A small audio frame classifier, trained from scratch.
Model: 2.6M parameters, log mel input, arch mobilenet_v2, norm groupnorm, activation relu, widths [96, 144, 216].
Training: adamw at rate 0.0019, 17500 steps, held-out accuracy 96%.
Rows from block 3 of a small audio frame classifier, named by matrix and row number. Rows with one number belong to one channel. Each number is 50 + 10 x the weight over its row's rms, rounded and kept within 0 to 99. All counts start at 0. After the name is the row's rms in percent of the matrix's.
After each channel's rows are labels from the 100 clips, of 14976, where the channel reaches its highest value: "peak on" is the class under the peak. Only what is clearly more common there than usual is listed. The data: synthesised sound scenes: up to three everyday sounds over a background. In brackets: how many of the 100.
# convs0: expand pointwise conv (model.blocks.3.convs.0.weight, 288x96x1, standardized in use), inputs 0-47
# convs1: depthwise width-3 conv (model.blocks.3.convs.1.weight, 288x1x3), a 3 kernel
# convs2: project pointwise conv (model.blocks.3.convs.2.weight, 96x288x1, standardized in use, transposed), outputs 0-47

convs0.57 101:61 42 32 56 52 38 43 52 53 43 62 50 57 49 48 36 63 59 48 62 74 54 58 59 53 45 65 56 36 55 50 44 55 52 50 70 55 42 80 56 50 51 57 24 40 53 35 56
convs1.57 100:54 62 61
convs2.57 111:44 55 41 41 43 63 65 38 52 48 39 54 44 60 51 48 38 56 54 48 50 49 32 44 43 54 47 50 62 36 62 44 47 43 42 54 18 60 53 65 32 50 44 54 35 54 42 60
peak on: meowing (52); beeping (27)

convs0.152 105:56 45 65 52 51 53 51 61 27 44 51 44 42 59 68 57 55 53 79 57 68 53 72 62 61 57 58 26 68 53 55 43 48 39 55 28 59 41 54 43 52 48 57 46 44 53 45 55
convs1.152 112:53 61 63
convs2.152 108:55 41 50 49 44 47 43 39 44 44 42 42 48 30 40 28 30 41 32 36 37 42 42 30 61 46 54 72 47 62 62 39 41 49 58 61 69 53 65 47 55 55 68 52 57 63 58 60
peak on: fly buzzing (82)

convs0.155 094:44 54 57 48 45 33 56 49 46 59 50 53 41 35 54 61 49 42 49 51 42 60 61 42 56 51 53 54 52 56 63 51 54 61 55 57 81 51 32 53 46 40 28 58 65 60 43 58
convs1.155 111:50 63 62
convs2.155 103:66 62 64 50 37 42 41 52 35 42 49 48 64 56 50 55 55 53 56 44 48 45 49 65 64 52 29 39 39 53 56 35 44 55 63 54 49 40 40 38 39 51 85 36 52 45 42 46
peak on: coin spinning (71)

convs0.102 104:60 33 49 57 41 62 31 56 48 55 41 40 72 53 53 41 49 36 50 51 46 59 50 54 53 58 44 67 58 44 61 28 53 31 47 73 62 56 36 48 55 38 52 53 55 58 50 81
convs1.102 112:59 56 36
convs2.102 117:24 50 51 68 61 56 59 48 54 61 46 51 52 60 45 68 47 64 67 46 53 41 46 60 42 63 58 55 64 52 63 47 61 63 57 33 32 53 56 34 35 62 47 46 47 53 59 57
peak on: crying baby (30)

convs0.62 102:57 60 59 29 60 49 56 49 31 52 58 56 67 41 48 66 55 50 50 55 56 51 37 64 37 53 49 53 55 63 42 59 50 63 51 50 39 46 48 52 53 44 35 44 58 47 55 47
convs1.62 090:56 36 58
convs2.62 101:35 58 48 47 66 48 69 40 45 51 57 40 39 40 42 48 66 46 52 30 59 55 33 56 50 62 38 57 50 44 52 37 32 70 42 42 66 49 46 41 54 70 57 52 47 61 71 37
peak on: water drop (50); laser zap (28)

convs0.121 101:42 41 43 49 37 67 45 47 50 43 57 41 46 13 46 45 42 59 50 52 50 56 46 37 62 65 68 67 50 52 39 43 60 38 67 53 44 36 48 28 55 46 57 67 67 58 56 52
convs1.121 075:53 64 60
convs2.121 098:63 44 55 40 54 34 55 39 48 46 66 62 55 68 53 48 65 34 64 64 54 59 43 62 59 62 31 45 47 40 49 44 62 61 53 53 48 41 47 61 51 52 43 38 44 52 51 47
peak on: howling (60)

convs0.259 101:55 50 46 45 53 41 46 37 61 58 52 51 62 52 38 28 65 46 40 58 31 51 66 51 56 16 59 44 31 51 55 51 30 40 57 65 54 44 64 40 53 51 37 55 63 40 50 46
convs1.259 125:59 63 57
convs2.259 112:54 54 58 53 50 65 74 62 64 64 43 57 60 39 63 61 60 61 62 65 51 53 45 70 47 57 42 41 51 31 42 54 40 34 40 49 44 41 53 53 51 51 56 34 57 55 51 45
peak on: water drop (36)

convs0.10 089:52 71 54 52 60 52 28 64 52 34 38 54 51 49 54 35 54 61 60 43 43 66 54 41 49 38 51 51 39 63 46 39 45 64 59 51 20 59 55 46 62 50 59 44 58 50 52 52
convs1.10 095:61 61 57
convs2.10 111:52 65 54 41 58 48 55 44 45 47 42 46 74 55 55 67 49 58 66 56 37 41 52 52 58 59 57 39 52 54 60 49 40 59 54 37 62 47 46 35 46 66 56 47 37 23 49 54
peak on: coin spinning (54)

convs0.223 094:55 31 60 56 51 52 54 51 50 52 61 47 42 43 68 61 54 63 38 44 40 63 40 42 44 50 47 72 78 38 45 34 54 36 50 45 56 35 52 63 46 44 56 56 59 53 55 34
convs1.223 100:53 65 57
convs2.223 113:41 69 71 33 54 59 65 56 43 37 36 56 62 51 43 66 46 43 63 50 59 47 55 56 48 46 41 42 39 55 48 61 44 49 45 33 45 65 32 44 45 63 61 55 44 31 42 55
peak on: meowing (34)

convs0.5 102:52 65 46 51 50 47 44 71 44 74 46 51 56 42 42 34 61 61 53 44 35 56 49 33 58 40 43 58 49 56 50 40 45 57 49 48 28 56 44 48 39 60 39 58 56 63 59 57
convs1.5 136:60 64 55
convs2.5 121:53 57 50 54 54 61 49 46 43 47 58 43 52 67 70 34 43 62 55 37 52 44 46 35 37 39 26 44 56 62 59 54 36 65 64 55 47 63 57 58 35 57 61 53 34 48 45 50
peak on: coin spinning (83)

convs0.4 098:40 56 49 40 57 46 73 56 53 55 39 45 38 55 40 50 72 65 48 52 64 46 58 29 47 49 52 69 43 50 65 54 35 42 46 52 56 59 48 63 41 32 50 49 39 53 45 46
convs1.4 092:40 60 41
convs2.4 102:44 41 46 76 45 46 60 39 39 43 29 71 62 71 52 62 52 42 45 50 61 45 53 62 55 61 43 45 44 53 53 48 42 50 34 47 34 50 62 54 54 43 47 47 59 64 57 46
peak on: creak (26)

convs0.52 102:56 56 55 67 47 47 34 57 40 62 60 57 53 48 48 46 61 61 75 49 39 52 48 56 52 67 43 57 52 45 59 59 47 52 60 53 53 38 38 61 42 63 49 40 73 49 55 47
convs1.52 096:54 60 63
convs2.52 114:60 47 53 38 40 58 41 39 38 49 60 37 61 67 65 53 50 43 42 57 51 63 52 53 57 65 45 37 44 54 54 41 60 62 49 44 72 39 55 37 50 43 69 59 55 69 48 39
peak on: fly buzzing (49)

convs0.238 102:48 52 73 54 53 44 51 49 30 49 57 48 55 31 71 55 60 78 61 62 28 57 47 58 45 55 45 51 80 53 54 42 42 55 58 44 33 53 46 59 47 69 37 59 54 53 45 52
convs1.238 091:54 59 64
convs2.238 084:52 54 52 45 45 47 40 41 47 63 69 60 53 80 52 32 60 67 57 37 66 50 45 46 45 39 50 47 60 30 65 41 48 56 50 46 47 44 74 51 37 56 69 45 52 49 63 53
peak on: meowing (49); howling (32)

convs0.161 102:56 60 54 46 52 45 40 55 55 55 47 19 36 49 41 63 48 48 53 39 67 42 46 46 52 37 60 59 57 46 34 45 73 54 39 42 37 39 46 51 53 51 41 49 52 67 49 46
convs1.161 071:60 63 55
convs2.161 109:45 54 72 42 44 52 57 55 37 63 46 57 45 39 54 57 37 57 65 24 53 35 59 50 54 46 51 49 48 59 60 54 45 42 37 56 42 51 53 51 35 46 62 48 69 47 47 44
peak on: meowing (73)

convs0.2 095:54 68 48 66 46 63 69 46 47 54 45 57 36 44 42 43 33 56 46 53 46 62 69 44 60 52 69 56 45 45 50 45 42 47 56 49 43 52 42 27 54 48 42 47 59 52 65 61
convs1.2 109:56 63 60
convs2.2 097:29 42 53 54 69 38 43 55 73 45 47 71 61 47 56 53 64 49 60 44 51 54 48 44 44 45 69 56 31 43 55 50 61 46 48 69 30 52 65 60 45 46 50 57 40 50 38 47
peak on: howling (25)

convs0.212 099:60 69 46 59 63 55 66 40 45 59 44 25 62 56 55 57 51 58 51 56 56 50 47 50 53 46 61 50 53 54 53 51 34 48 49 60 42 55 59 31 42 43 61 45 51 44 38 37
convs1.212 093:60 50 36
convs2.212 079:34 57 50 51 44 37 50 45 66 43 60 47 67 24 50 20 46 60 49 39 44 54 59 47 48 41 59 50 60 61 58 55 62 54 42 40 51 44 53 47 54 42 37 61 39 43 46 54
peak on: water drop (60)

convs0.219 093:54 51 54 55 67 52 60 55 44 48 33 32 44 62 63 51 45 64 42 63 61 52 64 33 48 43 57 55 59 59 33 44 64 48 51 45 64 49 56 38 62 44 47 69 26 60 58 52
convs1.219 129:60 59 62
convs2.219 111:31 29 44 48 54 60 48 34 55 41 55 32 46 59 47 53 35 57 57 44 62 48 50 50 63 61 38 59 34 61 60 42 56 70 53 57 49 55 40 35 52 47 64 58 44 59 42 37
peak on: fly buzzing (56)

convs0.9 102:50 33 49 38 46 60 59 45 43 58 40 55 54 26 65 49 75 52 43 48 54 44 52 42 38 58 48 62 60 47 58 52 36 48 37 50 52 39 40 38 53 46 61 38 58 52 55 58
convs1.9 091:38 45 61
convs2.9 111:47 43 40 42 64 33 55 67 43 56 44 62 35 38 45 43 33 49 40 42 42 36 55 48 62 61 56 65 71 68 44 51 49 47 51 63 59 34 51 38 50 40 51 54 55 37 73 51
peak on: water drop (89)

convs0.92 101:55 70 56 47 59 38 67 53 40 49 53 43 62 31 44 44 56 43 51 54 53 38 48 25 28 54 61 39 53 56 36 49 34 45 65 41 38 44 57 54 50 43 58 73 50 42 38 60
convs1.92 096:36 56 58
convs2.92 099:37 33 40 67 34 61 49 51 53 54 37 38 44 43 55 55 44 46 47 52 62 47 40 45 46 51 61 55 55 53 53 57 62 36 65 73 53 47 42 47 45 36 42 68 41 66 45 54
peak on: water drop (27)

convs0.61 103:52 53 40 40 53 40 39 52 45 43 51 56 56 56 47 38 51 57 54 68 60 44 38 38 52 52 53 52 46 63 36 49 33 74 54 67 34 43 44 41 61 62 66 49 45 43 53 58
convs1.61 109:35 56 55
convs2.61 114:51 61 63 56 45 43 55 46 65 49 53 56 32 64 51 40 63 43 69 37 51 54 57 51 56 60 38 53 36 53 25 41 54 56 44 44 45 59 37 55 49 31 47 58 46 48 34 47
peak on: coin spinning (27)

convs0.122 106:58 56 53 47 66 56 51 51 55 64 32 53 57 64 54 48 54 52 56 38 51 58 57 46 62 53 57 60 41 54 26 41 50 43 41 70 52 52 53 56 37 53 62 24 46 33 43 48
convs1.122 100:56 63 59
convs2.122 103:27 57 49 60 54 55 60 55 64 54 34 48 64 46 55 59 32 59 36 38 36 41 40 46 40 58 61 47 51 53 50 60 55 42 38 54 45 63 59 42 35 65 46 41 54 48 65 52
peak on: water drop (31)

convs0.271 100:49 57 74 45 34 31 57 59 40 48 44 43 40 41 70 38 51 35 52 53 54 46 36 52 29 56 38 59 55 52 58 69 54 62 47 44 58 70 39 50 60 49 31 55 54 42 50 63
convs1.271 126:64 56 59
convs2.271 101:44 66 59 57 51 47 36 45 35 48 43 48 32 45 24 59 31 55 52 43 69 47 42 44 45 46 66 52 49 64 53 48 53 36 59 57 49 51 61 42 49 37 61 47 58 60 62 66
peak on: creak (36)

convs0.170 100:47 28 53 58 53 60 51 51 42 53 58 64 43 61 46 42 47 57 49 52 63 58 53 49 69 43 64 68 61 46 56 50 65 66 52 39 45 43 49 60 54 36 31 56 40 55 52 47
convs1.170 083:63 59 57
convs2.170 102:47 54 47 54 50 57 61 33 47 33 45 47 52 56 57 53 45 53 56 48 30 36 54 54 76 67 45 49 44 47 40 30 74 44 53 46 47 39 63 68 51 54 39 41 47 60 51 40
peak on: crying baby (74)

convs0.38 094:63 57 52 22 53 40 64 34 33 48 54 50 36 31 49 58 62 54 59 61 55 46 49 49 54 56 53 46 52 52 54 45 36 66 56 40 43 59 38 54 62 43 40 54 49 51 54 60
convs1.38 060:61 59 60
convs2.38 070:55 64 51 63 60 43 53 36 27 49 53 51 50 36 42 45 39 53 49 69 60 45 57 57 48 48 52 58 59 65 54 50 49 64 52 47 47 45 49 38 55 49 46 43 68 53 59 50
peak on: water drop (28)

convs0.232 098:39 62 47 62 57 47 50 60 32 58 38 60 45 22 50 45 50 63 59 34 37 67 54 43 40 56 60 49 62 75 47 56 54 47 47 42 43 56 44 43 59 55 37 46 51 57 53 60
convs1.232 081:50 58 66
convs2.232 099:49 42 42 53 48 60 23 45 61 58 52 54 45 66 43 35 52 33 51 43 51 70 36 33 29 51 53 53 43 52 47 48 54 66 49 52 35 53 64 70 68 55 41 63 38 44 35 62
peak on: howling (79)